{
  "encoder_arch": "pvt",
  "model": "image-text matching model",
  "dataset": "procedural textures in two colours, tilted and lit",
  "crop_scale_min": 1,
  "encoder_norm_position": "pre",
  "encoder_activation": "gelu",
  "fusion_encoder_bias": "all",
  "fusion_encoder_parallel_block": false,
  "fusion_encoder_inner_norm": false,
  "residual_init": "none",
  "optimizer": "soap",
  "batch_size": 256,
  "epochs": 6.8,
  "warmup_steps": 100
}
Rows from block 10 of the image encoder of a small image-text matching model, named by matrix and row number. Rows with one number belong to one neuron. Each number is 500 + 25 x the weight over its row's rms, rounded and kept within 0 to 999. All counts start at 0. Numbers have three digits each. After the name is the row's rms in percent of the matrix's.
After each neuron's rows are labels from the 100 images, of 14848, where the neuron reaches its highest value: "top examples" is what is common among them. Only what is clearly more common there than usual is listed. The data: procedural textures in two colours, tilted and lit. In brackets: how many of the 100.
# fc1: MLP up (encoder.blocks.10.mlp.fc1.weight, 384x192), inputs 0-95
# fc2: MLP down (encoder.blocks.10.mlp.fc2.weight, 192x384, transposed), outputs 0-95

fc1.148 097:436503502456504527556474539526482475514502528510499547482498496487468491473479512500506505530558463464533500486512519491511526487513514536490549544499536495498499536497492462488520514497492501537517516513516526527520475507532531460508492526483517537522493474492469490531507507464485479467
fc2.148 095:424483496500496498539452527456540442478509523470511465454495493454555499505514512486489540511512469470496486507467553548523519499503505506469534503470538519511512498494514496515525498543490519492542457489515537486493516553494497504520470518505485493485478454501478465539480535534461465512
top examples: yellow (49); orange (43); pattern colour: yellow (25)

fc1.37 086:541571468542499513491485489492518498489492486539478509485539505507493531473509508456521505500436500494493462495492459510472479481496499514525531497548500487473501488474484504565482534479490495519491472505458476487499523510494479516498536483532501520519491508517487497571533506499502522553
fc2.37 068:490471507486498525535525503500502523476496504512510504506492502499542520514456519534525495509524489530481513459512541468515508522541465484481470537499467477519498488559490511509532444516519548513473501456446492523455524486525510530500473528482496485527518489528448504459491502506512467447
top examples: purple (69); green (66); pattern colour: purple (45); ground colour: green (42)

fc1.138 064:452553471498501512500487494521522534518503472487476472502485481527480498537450535543481493525510492497527469470470486510489482507523451497439449488488538517539473519492550494488485545492474471496496513523533522456504500464496492500533518542486500499502520525468536479543482496506479520478
fc2.138 060:525487539526520474479537440530523488508528500488482504510520498503545524522497461485497524497499489551463546525529495490516516497501524526488434525455540525513527499474522472497519489439503490484517551536507506517489532510459494509497497442542484522461509517530507519487515541504518531539
top examples: yellow (54); blue (53); orange (41); pattern colour: blue (30)

fc1.81 082:495515503504516526522527524523507537523463529478517530495509503505519493515500512483486519498546444505492451516522523535498549498481466513459474481468486533508480479500510504505549483499513497511503493468535483509543513474480488478472552477457494461489534510505528496520497487505475474476
fc2.81 074:491495505515498492492524511519499526486513514515505518526525497506574481529483515494503555535508497475548461496532518517512532493483462492469513477495496494524456492485513512533550508506518476534486518504481474517508573531489485486505535490518528464529561497507536516513510489502494497469
top examples: purple (42); green (42)

fc1.239 171:564489481516519543496447489487509518468463464471485480515498474478497494458532489524465445518497510479498518506492497494529518507547502465527504471490555487549541507534552484480496528477507529523487501502497490471466555515490547508522523513509465507509494485469511520502474481503500469477
fc2.239 175:524537497535486539528539483507552452469498476449519542461499474493475523511497493500520523498469467497525472489489485490497498512485499506470519481508542518493498536508482484543490484493475485507516503527521553502515524525546469536490495505515470464505469475464529483501480561489503508499
top examples: blue (54); orange (44); pattern colour: blue (31)

fc1.366 102:474521503513508490496456530527498476456513479505487486473514499507461476526455512518492470509487548492512520493456509550457489517461533533440493423506515511494519494484529510494505476474489511495507463476531554475507494520501506505503499479497518498479477524518501488504509518502499501505
fc2.366 083:499525485466506488509474504467495494472536529469488519465501477484489530536473467512503471538469513481499489475429525514506518495491514492477530502519432519512511489481517520503471506481443489527489473501541544485531520509482501484492537497527534503489519517505496490466497500492499491475
top examples: teal (46)

fc1.315 075:499447501571456495512482507571526513508518528495524503524502516509494538520478537500547491483461516506475471489500506556475527494517485528506509512462526538506527481518510543502503487459546471517502454466475491443509495501473483530486497483488475484456492502483483525491441535530520491527
fc2.315 066:499547517494495495483528491466468517512507498488492447491483505514514506487520505500469499474487477481539484465513504467549507529495468497433484445518469483477468465518478485471491533511493489483536551546490504536484546544534481503512496498531490496541497497540535501498520489503472476477
top examples: brown (59); pink (55); ground colour: brown (31); ground colour: pink (29)

fc1.111 113:542490467453461454535528476502554479483517521523517452463495508544522485499548489505538528488485509477510547516535490489511482507495552520563473524489513512515519490494515570485496498482475488505506520530503508502468469499438489533552481526483496474524495509489501509524486539485507451480
fc2.111 117:528523494525478495498518515494453521530484510456506493525534484506500505478494491500485495515512499483480465469470433490476523495477505484497521521528507471511545499475496492509505533523528482507516547532499442501510489528503497477511484477567457492471514491475442468509483482491488517514
top examples: yellow (47); blue (43); pattern colour: yellow (28)

fc1.357 087:486498509469495512451501512506523521506463501442483473497496457504490500487496520473502454498497537526496481495496530487469454490506518468550552479483468510510518564513476530453467473507493462467520449522531522488520481522451475520523488489520495501499517473457501507529479516482501502514
fc2.357 090:562510516490496477494514492480460534481496477512491470481468463514499518509566512501491528476489503480500507479500498540491478549529518477495519500540534502533560476484479477513467506541487454488499525532445450506505513531521496546500480500486501503522481505485493517505514480461444500471
top examples: yellow (47); blue (42); pattern colour: yellow (36)

fc1.383 068:524519510522474512476481434533535517465510500522471482529444490487480494505555536476517499497451570423513545493515500476479494504493470500519532473480491518494534515513544508508487496466531506500533480468488506501540516510502505507533513486493479453512531502524494513523478474535493523523
fc2.383 062:495517469516523502508501542506466480485485467478544540519517500527539517486487500479481528505542476584533496513488483477510509498499508471485517523519527448509515536486456473498511496499452515485488537524505501533492471498489499488481484508500495524549441511459558493480539535479526519475
top examples: yellow (52); blue (49); pattern colour: yellow (28); ground colour: blue (26)

fc1.135 077:490538486517524488497470533558453478504501493504488532472501522505460511533485479498504517516516492520538489509535516458460496512544496497451502454515528498454492520534447468550502522523475469502520516498484487509576512512510520494470488513529513541529482506491514486487499508489460473524
fc2.135 080:522522462478484496501470460494476509500510504485517497556465507541495505524512478525518477525492458509517497503508497540517494483482522523488501545466486526540471452526489545518529485476520523522458498505519487501475505498478521499532502459460450473510507507467500511506501494517535527524
top examples: blue (66); orange (41); pattern colour: blue (36); ground colour: blue (30)

fc1.151 116:512539563527492507494507489483487469511532536507500443485503477503540508510485482468512517503513496535519520445526486515478508484485453498465469532516581502508497512455474466527493570504504535513493518476514522480488494486490451490490473495485488502502542543513497544497483504506479523488
fc2.151 111:509491552500445508480495474514490410539528494468523442499530481486508501473470496548524509503499461502489519506495511496514503502518469503482483489497554535520515521516428493526498512480513452455504453486519520502479509492491474556511463480475481520494489516485521508506521510520511493522
top examples: orange (53); blue (52); ground colour: blue (28); ground colour: orange (27)

fc1.172 106:515489465490532469505527489476489510509499434442496493497478494520504495518490535482499458509475486461483479518483548516529491582481442521498524509528481532478495496496513509517462522500525467497510467476514490522530512460501522481458472497498501503461499496523519497541487476498501505524
fc2.172 120:509522458533550488540500502459523504493513522482544499506547530457494506506479501548527489553472488496483535544476553511488467541490493501525549475473461497516501527509509577500492531530443520506514516450495483499470488486470470469497506501459498452469459522550494497511489499496522516522
top examples: green (44); brown (42); black (42); pattern colour: green (27)

fc1.253 058:490532544503459511455561506540522463540479478494439568480495497503532480531543519471495520506465530517536500494520481472474506494500485500527474515493513502503487493477497525476478480506479474490497459502517493526490533528491524474463500537540498521506536510527489507512493502511490532559
fc2.253 061:501484510514513433538489543494501497470536463483547498538474498503482518538481521500457490542486480509504523519482528511538532525519528482517526490544506517476509506498481471498477495506509485500452553465519501469516476482492508483484518525462488470468501524507522488516510501496530547528
top examples: yellow (79); blue (55); ground colour: yellow (45); pattern colour: yellow (34)

fc1.173 080:531493557515465487512506505500529545525512479530475491491509499501542433474495509472493533546475496472524505516469454553443513480483511516518473515469514502504467522487504462498525535523478512496538514498499504461490547534529477500484509490480507519495455491528455472531465487497512541447
fc2.173 065:472469516487497485517503543500479442475459528488525526537454540510475516540485501543494467429525464495491470492531529495537494539511509490511520510517528508483501478545503520471530475500518473503496470460506505539506462539484533488494497470449481525450519480515509516479494508493521517499
top examples: orange (56); ground colour: orange (36)

fc1.53 145:490514472510520466521498559497476551500524477538540495528553491489492503535530501533511513513560481507480485502501468508518547532482538505527495534497538473498485540502480481502495519516536500523495550484488517504507484518523465491544472469535481502524520504531482472508525492453533446504
fc2.53 144:476517513508509520490476514500500476484515483545530439527495512471498499469487512524470502496497486486509535477523524478496485512488475502522486517482538470494515486505504490480516498490526511517556499481424495466483500513454486511494478463508512487509505523515465519485493481490454489497
top examples: blue (52); yellow (48); orange (36); ground colour: blue (29)

fc1.7 060:509494492530530493471511491521491491488516510491496541487499487515561484511518508524474504532557517513534479520499468511490513508489526475517452517489544520467455515505464481493482465483514507469492559506495486518522542476539456480489487498488527537524506473553514499498466473513512500529
fc2.7 057:503496528451469488518527558477492512466490498541523476511478519509473560489514479454502486446472483489456553491505467468510465527482523479512528484523473580503537464523477521512496494508483545474477439451493483506513491492479528529490491499506511490500534508464514525532512472512474520492
top examples: orange (57); blue (36); pattern colour: orange (31); ground colour: orange (26)

fc1.268 086:470549503482516483473451551486544460519550539461497503475486509515530488476512545511509518509535494449504461498536492521500470515506482484473538507495479529523507454465501525496516558475480471494516506510514459447475506520523512515515470511500496522503509521493481485505505508507464455468
fc2.268 089:511553465468523509480491522479513500528464495531474478509502508505517530463544493520482492511529502450511445493482492487493519472500536550486531487487477478489483449502496558462509508539467451508506497509487475496475524517519519505517541488553485486511497511485476502506476446505437505472
top examples: purple (39); yellow (38); orange (36); pattern colour: yellow (29)

fc1.101 090:496507473472464499507460507505438517507520471496482480505488508498466503460514491437509489529493504484556492460532548515470523526488498555470503530521495539507521524507488470549468532473459484495479506544508482515512523496488497541489501539506518514504478501488504499443542479495502530485
fc2.101 080:443553505491463534531464484536470501526538552499480511473485479511490470478484525476471483544512486469549467485563534468494483520486475536460492491494496507500497512503474473534496496485496489478500497503517520508481511500490487535496458519495522509530492458528504511464561479504515515484
top examples: teal (77); orange (57); ground colour: teal (48); yellow (39)

fc1.270 105:519519479530497508517533519516507491514474470486468504519540507513475482486506490505501506516480489490477505517479417444504507504532492517484506508473492467515484533470503489541502513498517540508482510529475491513517521520501520506482539502531499507500476461485533513499511491440505521461
fc2.270 099:485441521543528505508485508549501557496509502536504496471491510502543512502530527510542479488500485496521523511482560526477472535506529448510498486495536493488507492497505523493505532507510504512485537492480427469483478454473464460521511494455560520488496532524476512537474463521464513504
top examples: yellow (53); teal (52); blue (40); ground colour: teal (37)

fc1.339 088:555551550469489523465556474491460479517501471457504495468550557507510550491546496503513509504491518528478484528492507439514501496532500488529503484488502506480531488473481487511495526514506532503490531505491509480517515482483560494482499506465486546502576545472506502547515489502460506489
fc2.339 079:480491527519513494463525511475475467523453469487470520496516531441450540464563475514485488506465510458466512521467518565463482511510498505465495520504490492472480519475459468481536483501492482481502527489502515484529507499516519513473491498481510538498498507491500514539532498479492511506
top examples: orange (55); ground colour: orange (31)

fc1.261 104:479460486513497499480548544524457495452464505470455491494511472495486508511509484462436493491471536516545470497515510444461531495501471504502516500504517508503514514497458505554434506529479437513489509532505477513516485537497532456510464495518514510477534479523532492488485486504507536512
fc2.261 096:524493478506484523479487487533465503488504504486492465469522495474500480474487529474482498495486517474535469444522562489448452499532502490439536442492514523538511531525514472491486529507471458486491494530473511504513481507498510525527483482476537496541540500518541491529487475499524526520
top examples: teal (43); orange (38)

fc1.155 180:486526488498539495487526507484464521534461508490513505505510464489505460525508555504426513492507494489445482524459483486561467500492507508500515517479537496507464484523493507526511517510475504486498505502546505513494471508504492482478501454512504503493435481540495497523498457508506453462
fc2.155 204:504461474543503531501490541501520465511471478508513516485514543485512489446508501506514496475511478522520511507541497485522456479526519474545500502505532470512461492537490501486539479514528540476514544508471468527483472501511519463496497478473488514531533455506495499499489513497510468496
top examples: orange (52); blue (48); pattern colour: orange (30); pattern colour: blue (27)

fc1.305 125:451486486522512516545486504499476518496513497556542518457521503479507470523495480529519473479553475506488498516500519484531500470482505524515489471498508495486452518531528499506515475489530483491499466483517511494456498500495525465510527466481518477483495474512486503524487525513486437508
fc2.305 126:475469509530460484498515503522479517514466558514509479522536509502541482470493480519520531520513516512454467494481467526536500463501511547478552541474491544512500487448530512474474500533498451499503487503508522516507487542524494482496508523512492476463537500482443471549525513478528484463
top examples: yellow (43); blue (37); orange (36)

fc1.73 076:506469532502492521517495500503462491544506511500479500501519491470491481468524501521521449517461525507468477473507504470471541455503493505505509480519531474496538531541531531534503526516493533498486508494460488553486510504494496513510540549519482524477481456531509500542518487489525487502
fc2.73 074:489502444486508439506498518499487511517488491470522434522544480490516499528492521518483535505540493473507543491533476521544520534485503504506483501444469524485453504505479494492455486454460494501479497514537523469492485472544502471524472498507500479504501533478512473441483523468488526519
top examples: white (60); ground colour: white (38)

fc1.82 089:508526481479469489472506445490504489513482464503487495536516519476514518519507496488506520533485511486487505506501487510455498537473535519503446509530521463527497514519513508505491537521490465473511470523475460479505496519457477544495513510478490529534483569527468508532517458523503524555
fc2.82 077:508448511517510527495541508522505534457489504509535473480448496511526513490478497468530504493510474529546508484483504466529517530478482504499509480497476517482545505497514456472525458473537476481472519460472505494466473477538476512501482471533481466506509489499494508491474514542475533501
top examples: purple (52); yellow (42); orange (38); ground colour: purple (35)

fc1.217 061:486532495495506507473430493502528507526505541517532511489514503506458514573487494524471483518488528499497484523502470484486472444527512541476467520550513506482473489495480520518494469504498488492526515498490467505488552482506511503551510456498564476518490546506498507479518485548526510517
fc2.217 060:520505462493498474482452513493491531525510557504524491508472478488475498480446465502552481516523500484452472534515449509500488516525516571494475494536502494484473473511514525524474432447475468521502507508487473507539488512509518491536536469497480503516490527491470464471517506504535485512
top examples: orange (65); blue (48); purple (47); ground colour: orange (33)

fc1.226 086:496490473490513500462493534520516529501530482496498477454490486531521506512491529514497505502514459480544500518489478493497493483479476513494483492476499510482462510489465517523516520589455478476546533493497459508479490520513490531494503529459440527502459493531524496502489541474488564455
fc2.226 095:551527482502466503517522459498484533479483468479511498493559534495485462532476470528523489513462531539481523494532507475486478493497502516500526492500511475501502477518517527474462479473521537506485515528499515469528492498500525501510510478545530460482538508472481479485492458517544487519
top examples: orange (56); yellow (38); ground colour: orange (28); ground colour: grey (28)

fc1.52 069:515516525532482497523529540502516488485511519550504531522531519531475484502516465480463498507466495505494479479517486510491507533503513439539493493495509494518481540557493497498478531484493496562500526516510477496470476491478473490469510496524519499513464459483495498543545490480533475483
fc2.52 078:477477517493501501527493481497533497488548499502522509472469480523533532506468498495505475546512498464482509483549490499547464448497500555500500509540486524519512431467558500506474517527521478487498474493544511552495468522507497516543489520519485480520531503474506492471514511518491501458
top examples: purple (58); orange (45); blue (41); ground colour: purple (34)

fc1.59 108:582491485503480454458521477493511491510452499491480481497532470502510489478482481494503538525485487496543505521507478516526492500528485526504473490515522534501508447516496514489555465503487502492478530500479432527470535512516502524527535484520522498521522550522488484505516495538460513494
fc2.59 107:479486527527456506508494512482528483495501464485465576494499480542484527473467573519504492521448540487533494486507488521495467517530517455532455460502535497518506472481492490524550491503524472481525502493475467517504512496503504505469523493529477483495543510448499464496484510482468524519
top examples: blue (50); yellow (47); orange (40); pattern colour: blue (30)

fc1.345 087:524478430524452480503506498524526522516486549512510491520476512506498528497555510457532474471532491533512496483506489545522501466485522502493538545510500538479461542488483497478529512449519539528499503470541527463520514503513481525537493485497498495509481522464469504512435522518474492492
fc2.345 092:443527505469574513479492496483451528501515461489521477506518468511494449538486493513452505527493517454490532501472480498457541484515492495473523462469457494537526474518496507567465520527452476493515521510530523524510467441540479516500469521518501525494468487484515538524484501493507525490
top examples: white (66); purple (49); ground colour: white (43); pattern colour: purple (25)

fc1.307 112:481483540529543472504529526520510547505522466546451533510520506474506512479459514508490487486467507500476477467524486516446488501504522488451465496504495545509491490489519517475449466478523511487510478522486478489511466506479487506526508512503543497528457539497489564531524461481506553479
fc2.307 116:497496535498497492478492519500512523490506497547478501497498490524478463543495516524519430502487510511506492530423530528493499484506495451455514516543445484511486509477524476446527474499490487476494530474495495519542520547557486484493541507470522493458491495536490538533536505520522476494
top examples: yellow (42); blue (38); orange (37); pattern colour: yellow (30)

fc1.323 078:481485514485484480481535506513500518533482522526528498523497545517515544506495525505469479532511497496481467480484506518529484513481508496441497501469522519530515498503489482507506451548529493541507498516543521483567535487453477479462483456482507504507486479521506524494491490496494512490
fc2.323 067:491536468489486507533493518496499471478530499468513451478483476471496486496497501467534469488485503507504491476482504491479521449484489533508507460501468461500516476508502513524514533504461517492493504517462495549453474478529524512494576508515468486501484482482514473458532496499463495489
top examples: purple (56); orange (46); yellow (36); ground colour: purple (31)

fc1.141 107:529445461503497518474500466498541516522513517495537494483476493494540511477509491489514464534522510494502554483501501464513481485493512491531441485494498525512481513472490522472538476483484515531509485569555492522507530515477520539517526506482501496462491502461510514490457524561495478507
fc2.141 083:516523535489529467528475500504511470487481491501475494507494490518512482537531464523503534513454479508483486505481470529541536481486484544490556502530505455522518490483556519525526482535480531511511478483489499482513468497531460525507488511531459488536441467489501501496530499452532470552
top examples: white (36)

fc1.229 105:530516534516485504482508542476492467493501500476471522470474477489518469519502474504463496532487490494497511478475496465537549500477494465485503464500518481494558450512496466481479517455523496483450516471523540470525479495500530489479520528492514532480513452511460481473525483491519477472
fc2.229 105:536510526561493488514520532543482503480522459475491478501506479474515496524505473494533487480470486488516499503451522492460512507516466492492515499495542560443556438524516514513558522500528506511495483448517536504532546482478473483530468485490541507496528533484474476492456507524480482493
top examples: purple (42); blue (38); yellow (37); ground colour: purple (31)

fc1.365 146:512455464485506491488520539473548450504463501543496497528520495507501517448529517516524537465544466491505494484531507471452507551536516512493483493519534474473504506510513498464526485510510493487487487503447508488464491479537485508499488531507506503522530493486506475482498468496470517482
fc2.365 135:526472476535493496481484510488489571469457500541521480546526509492519493512506514473513521439491460528508537508485506494489461552510530473475537507470540500500486509509523487516506490495550494483493507462511473477502517467524502469496512468491572532515514513506507526490503504510466469475
top examples: orange (46); purple (37); pattern colour: orange (31)

fc1.87 092:501515493499503496490498529528526507508567488501470505515479482531459443488518512530588501462538534479519513505533520484515536546517541472473476533482500492486516497497532511514485469455518468521464515515504477515515446518501502548517514507488527527517537518473444476513508540490518484509
fc2.87 105:437490519499471497490482492473484468504469533496471505507525514466545490457472476489437469510494480485515488522501440511538481479499501491496514521518500501503517475512496482470491532520498514497516514496487539468558496504511477486489525478549475542523522465544498491495526508492463484494
top examples: blue (63); orange (54); ground colour: blue (36); pattern colour: orange (33)

fc1.202 085:541504482491519518524489505502516511531533505476495485525484466518522485498495494483566494473477492517501486459510499495469496497475510496449484466470499510509536530493504497503469527481522560487498501526464506527532499465488470506500482489494496497492524521482542503486478493515518492503
fc2.202 098:545458493526533513497480540492504523484521539522467468490524495502508492485532537497509461506501465492516522547510537470473486513482503465475487497484500455494445531529489477509493504512530509489512505492518416530523480481520505451476488468496503529484455530450507516501515495486470522517
top examples: blue (49); orange (42); ground colour: blue (29)

fc1.99 075:454497519506520530525538493465509531483509492492490522490440520466514500459478521513496501504518492463514500535498475464507425531477486482473509487460493504551513497490545512511501516469496523502512495538467488498480509522470511492532520508519517508474504503454462523487475512482489517555
fc2.99 083:450463503465528509525533506494490512478501516530486477495472504466501511477492531473471481517514467482545542506514533465507483548477529491494522515483494536502482500494493503538512468478531476500463475493488471531460508503464546496486546496524516488467488504455504497522501488469490537500
top examples: purple (52); orange (49); blue (44); ground colour: purple (39)

fc1.236 146:519493498502514494465489491491456492492473508500468433503510487516490516524509476525501546518531482453502512483501487518551503504530554498500456491459484522502495528506493508523512459500540527533478511478524509443472536484507515506468545441482471458498474482451514456483481496506500467523
fc2.236 133:503542505478515511530496517500512518481500533516472503494523440531496479508519442473494521501487521515467498507475474473496537466507519470477495542485480488514494479478475479561504485484472495539501523472526477458541500504521511530448535544556515493537463483509486517480535517481518514489
top examples: teal (38); pattern colour: teal (25)

fc1.233 061:509488458493478483516497503512433505499500506512510506512478542529506463509480489474543494457509479488556454487484493528457481540477488512505508461491515476501518510460482500432525474481501506490510542522483521489470519520501459544506493473447487483507523497501505504526468525519554508518
fc2.233 058:513498499502513467526502529512450501504505492507463524510494515516505489481530501479497491439460425516501488499537509539524484576508526499559498484511534483496535507490507478484496467493470543475502533523525484517484494500497492520511475524480485481529467477515520510523503492478546500465
top examples: orange (50); blue (44); black (37); pattern colour: orange (27)

fc1.281 073:502485519490534534507574495530468487527579491541494474516457485500511462473460509495538510476552441524500493480481506519487524498499524540506534494466528526564503472488536485498519489472522497514495520546542490499533489503496538473518512505480512504504458507478513503495497482520489544487
fc2.281 074:513495481479498492535542472523506514536499569486525550491464471522503503506495507475527516492533489516461490500460488502490520503480541516487527475517494491529471515516478459501515507478493471497524505438521478528495513568488480519475511487522553505492497470466502495528471527499510544488
top examples: orange (45); blue (39); yellow (38)

fc1.75 087:493483495483487490531492520496475454473478502478501532509513511522465502491511498520511479484485503538486534499532527540443483504524489510489503476460475482492523476504533463475538502518490498509477483479510545466461479554410547537524483530467463494486496518462506476505488520494515522475
fc2.75 081:484541527467472504516505457491469523527496479516508542513525485532489515461503486479508528506503466507474458510524478466477501517470483521508485536524508484591487464516481503499514475480509451517479513506498489527540534454531555479485531511482502508492515539530488511497511495471521529476
top examples: brown (47); blue (41); pattern colour: blue (27); ground colour: brown (25)

fc1.196 074:462502452454484529483484492599505545523466490500533434559524530520481500512505474538489486521506510512504516545513510487508515485480467536458507516532504520492459516489455477466485518505512483523561491471497506504498529485508496538494487484513472526507522484515523501533514520508493520514
fc2.196 073:503466523515501504507507479544498514531457535534499526526486463487506483468523509514499490483493484519529491487531518514557542480508525499460495560547499451482507501529477513502559512489495499498538531494520542502487521521544551483476501488483504520559527465529521509519492481487560447522
top examples: orange (47); blue (44); yellow (40); pattern colour: orange (27)

fc1.161 109:523523513501521521498491470500512520497512513534513506539531475547567504474489547488554509462549466506485489502499492516523489472520511486502480496512493485512483471512519478502529473530473531460497552514474458508502489495479523503479551474453513493515559505468485494479516506528473510520
fc2.161 113:436519484494473515492540533500506519496470477493511467497532490547488472490498491488492520477523538504504507468525469493542496477466526520477512523527472499532506466490490483461561502563538478521517543479447450481555511484526447492510522502493479504528519506497521525490498493465489482438
top examples: yellow (44); pattern colour: yellow (30)

fc1.349 065:485491519509481532488426492488541484470476502480501520491542511514513518535479494449493528523509518522502494525528515491514537462481484504465487477511499503525512517526559484530502496489506509476488476540489498509535468540494531518513575471522474459443515486448497470537494504490512530494
fc2.349 070:475514488470484529500528482509521518501486492535477487485510544478491465435488474495496454490503492512545481494479484485502506527492536515499516469477487509534530536464559482464503487482453521506479502504489504486451463484524523516496521553526501513542553497504477534516507519474480488533
top examples: yellow (53); blue (47); purple (41); orange (39)

fc1.72 100:541481478488505480492541474537511522471498497507476505493511489526490513473510522494479546514529486520507533551503442506488505483509557514524475521514481508506510498477489527535491497521546482519538480527517437514504517546496521544496457505532501474510528447468519536473488494486522507480
fc2.72 105:516482491464580481508518478484464488487550492518485457507515488482520477455522534460536533476533517510493534506537503476552484522535503503532474524499484492508505506490447541479499513471496492491509524441497462511446483440541539509496495502500486507491486490511473496499501525455514501508
top examples: yellow (47); blue (42); pattern colour: yellow (26)

fc1.347 061:545459491526514491469547546497524535526475465479498507506482498485494482448507461513502509526502504526497520494517469464515489530499524478529481488449543507500525493491480489452511451485514523478528520521528480501500505506491525484484529448505462477511522530434490525517475487493502481512
fc2.347 060:470486471507474531532512541474498487519498522543551498445533534508506505503500502481521504505485465496459517538499458545434479497479502537497544489535467507496469529473456507567509550504510478514488510468517498494503502511471474501489526547488529444490527513480512503474482554509485479468
top examples: purple (54); orange (52); ground colour: purple (37); pattern colour: orange (32)

fc1.159 143:432482530555523484495521496475497474494493511467465512485497532489495566529453515491460510491485459517448482512457487469538468535486498478469519492509470525489505499499497476490509526491503497508503451486492516511500501496491567519494516511518457523505512496466485512503498511497480491491
fc2.159 126:535515486514496497476483480535493509488499521557484518467517506499519485459548502507513488527517548504491467481532504489486551485547466498462520481476522516492507508448458477530456476502534484528500469508482515498498542489497513496478510478505509484488525463521483525521475485439526501504
top examples: blue (54); yellow (45); orange (43); pattern colour: blue (32)

fc1.310 079:479523498472510499480493467548500490481519533482461556480478478504517504496479487478499573528514529500497474437472426490488501508487533539527535494487552503490464495488519464504536540479534486487540466519495488475568468498537452488507478538512478531543528512479505497449483480512499512472
fc2.310 078:479516481503522493494505535505493490500488500549467523505519489532494488464475499486537516491529488507527475426492485491474509501487535556551480525462498501485523482500553484526516507508545526503530534503534518509520480495522466510547508568541494497523505525514499542499535521488476488481
top examples: yellow (39); white (37)

fc1.131 125:509511499497546498484504519466491522533507449455516523516512484521480485509498542526512498487504464473492462484499485522525537515495500482535451477490495458493550447480494471514513468463524549509477507509472475479514466496514534536491556470492500494470477492511528529500467482515488502484
fc2.131 137:449525531509491527510497480528535539446484531532493502476492467471521493469524456491496490518538531523487474500445497474482464453498461526453492498550504495497481508483508516463476500505459489510523482523492531493516501501528497513467577478502485472494534451494513503477513523517502501491
top examples: orange (47); blue (43); ground colour: orange (25)

fc1.124 105:518495529507512483480509499468465533535508437537481485486477508515476483512454463475551494524529484457545506510508447498524549525497528516510510500505527483502524506471469514558503473534524492522469485496486493519536464522475499518480477487508456480497468531509513504510518505473514499469
fc2.124 106:481529453550525511530515498524486525446493503423524534483472523498487519486494495494524482484501516456542508493448515496498520495521492504467503488508499482500529480465499499533510527478488507522520492523456467452538542537502496489501534487504461469536507503515488475461498480529534515518
top examples: teal (41); blue (39)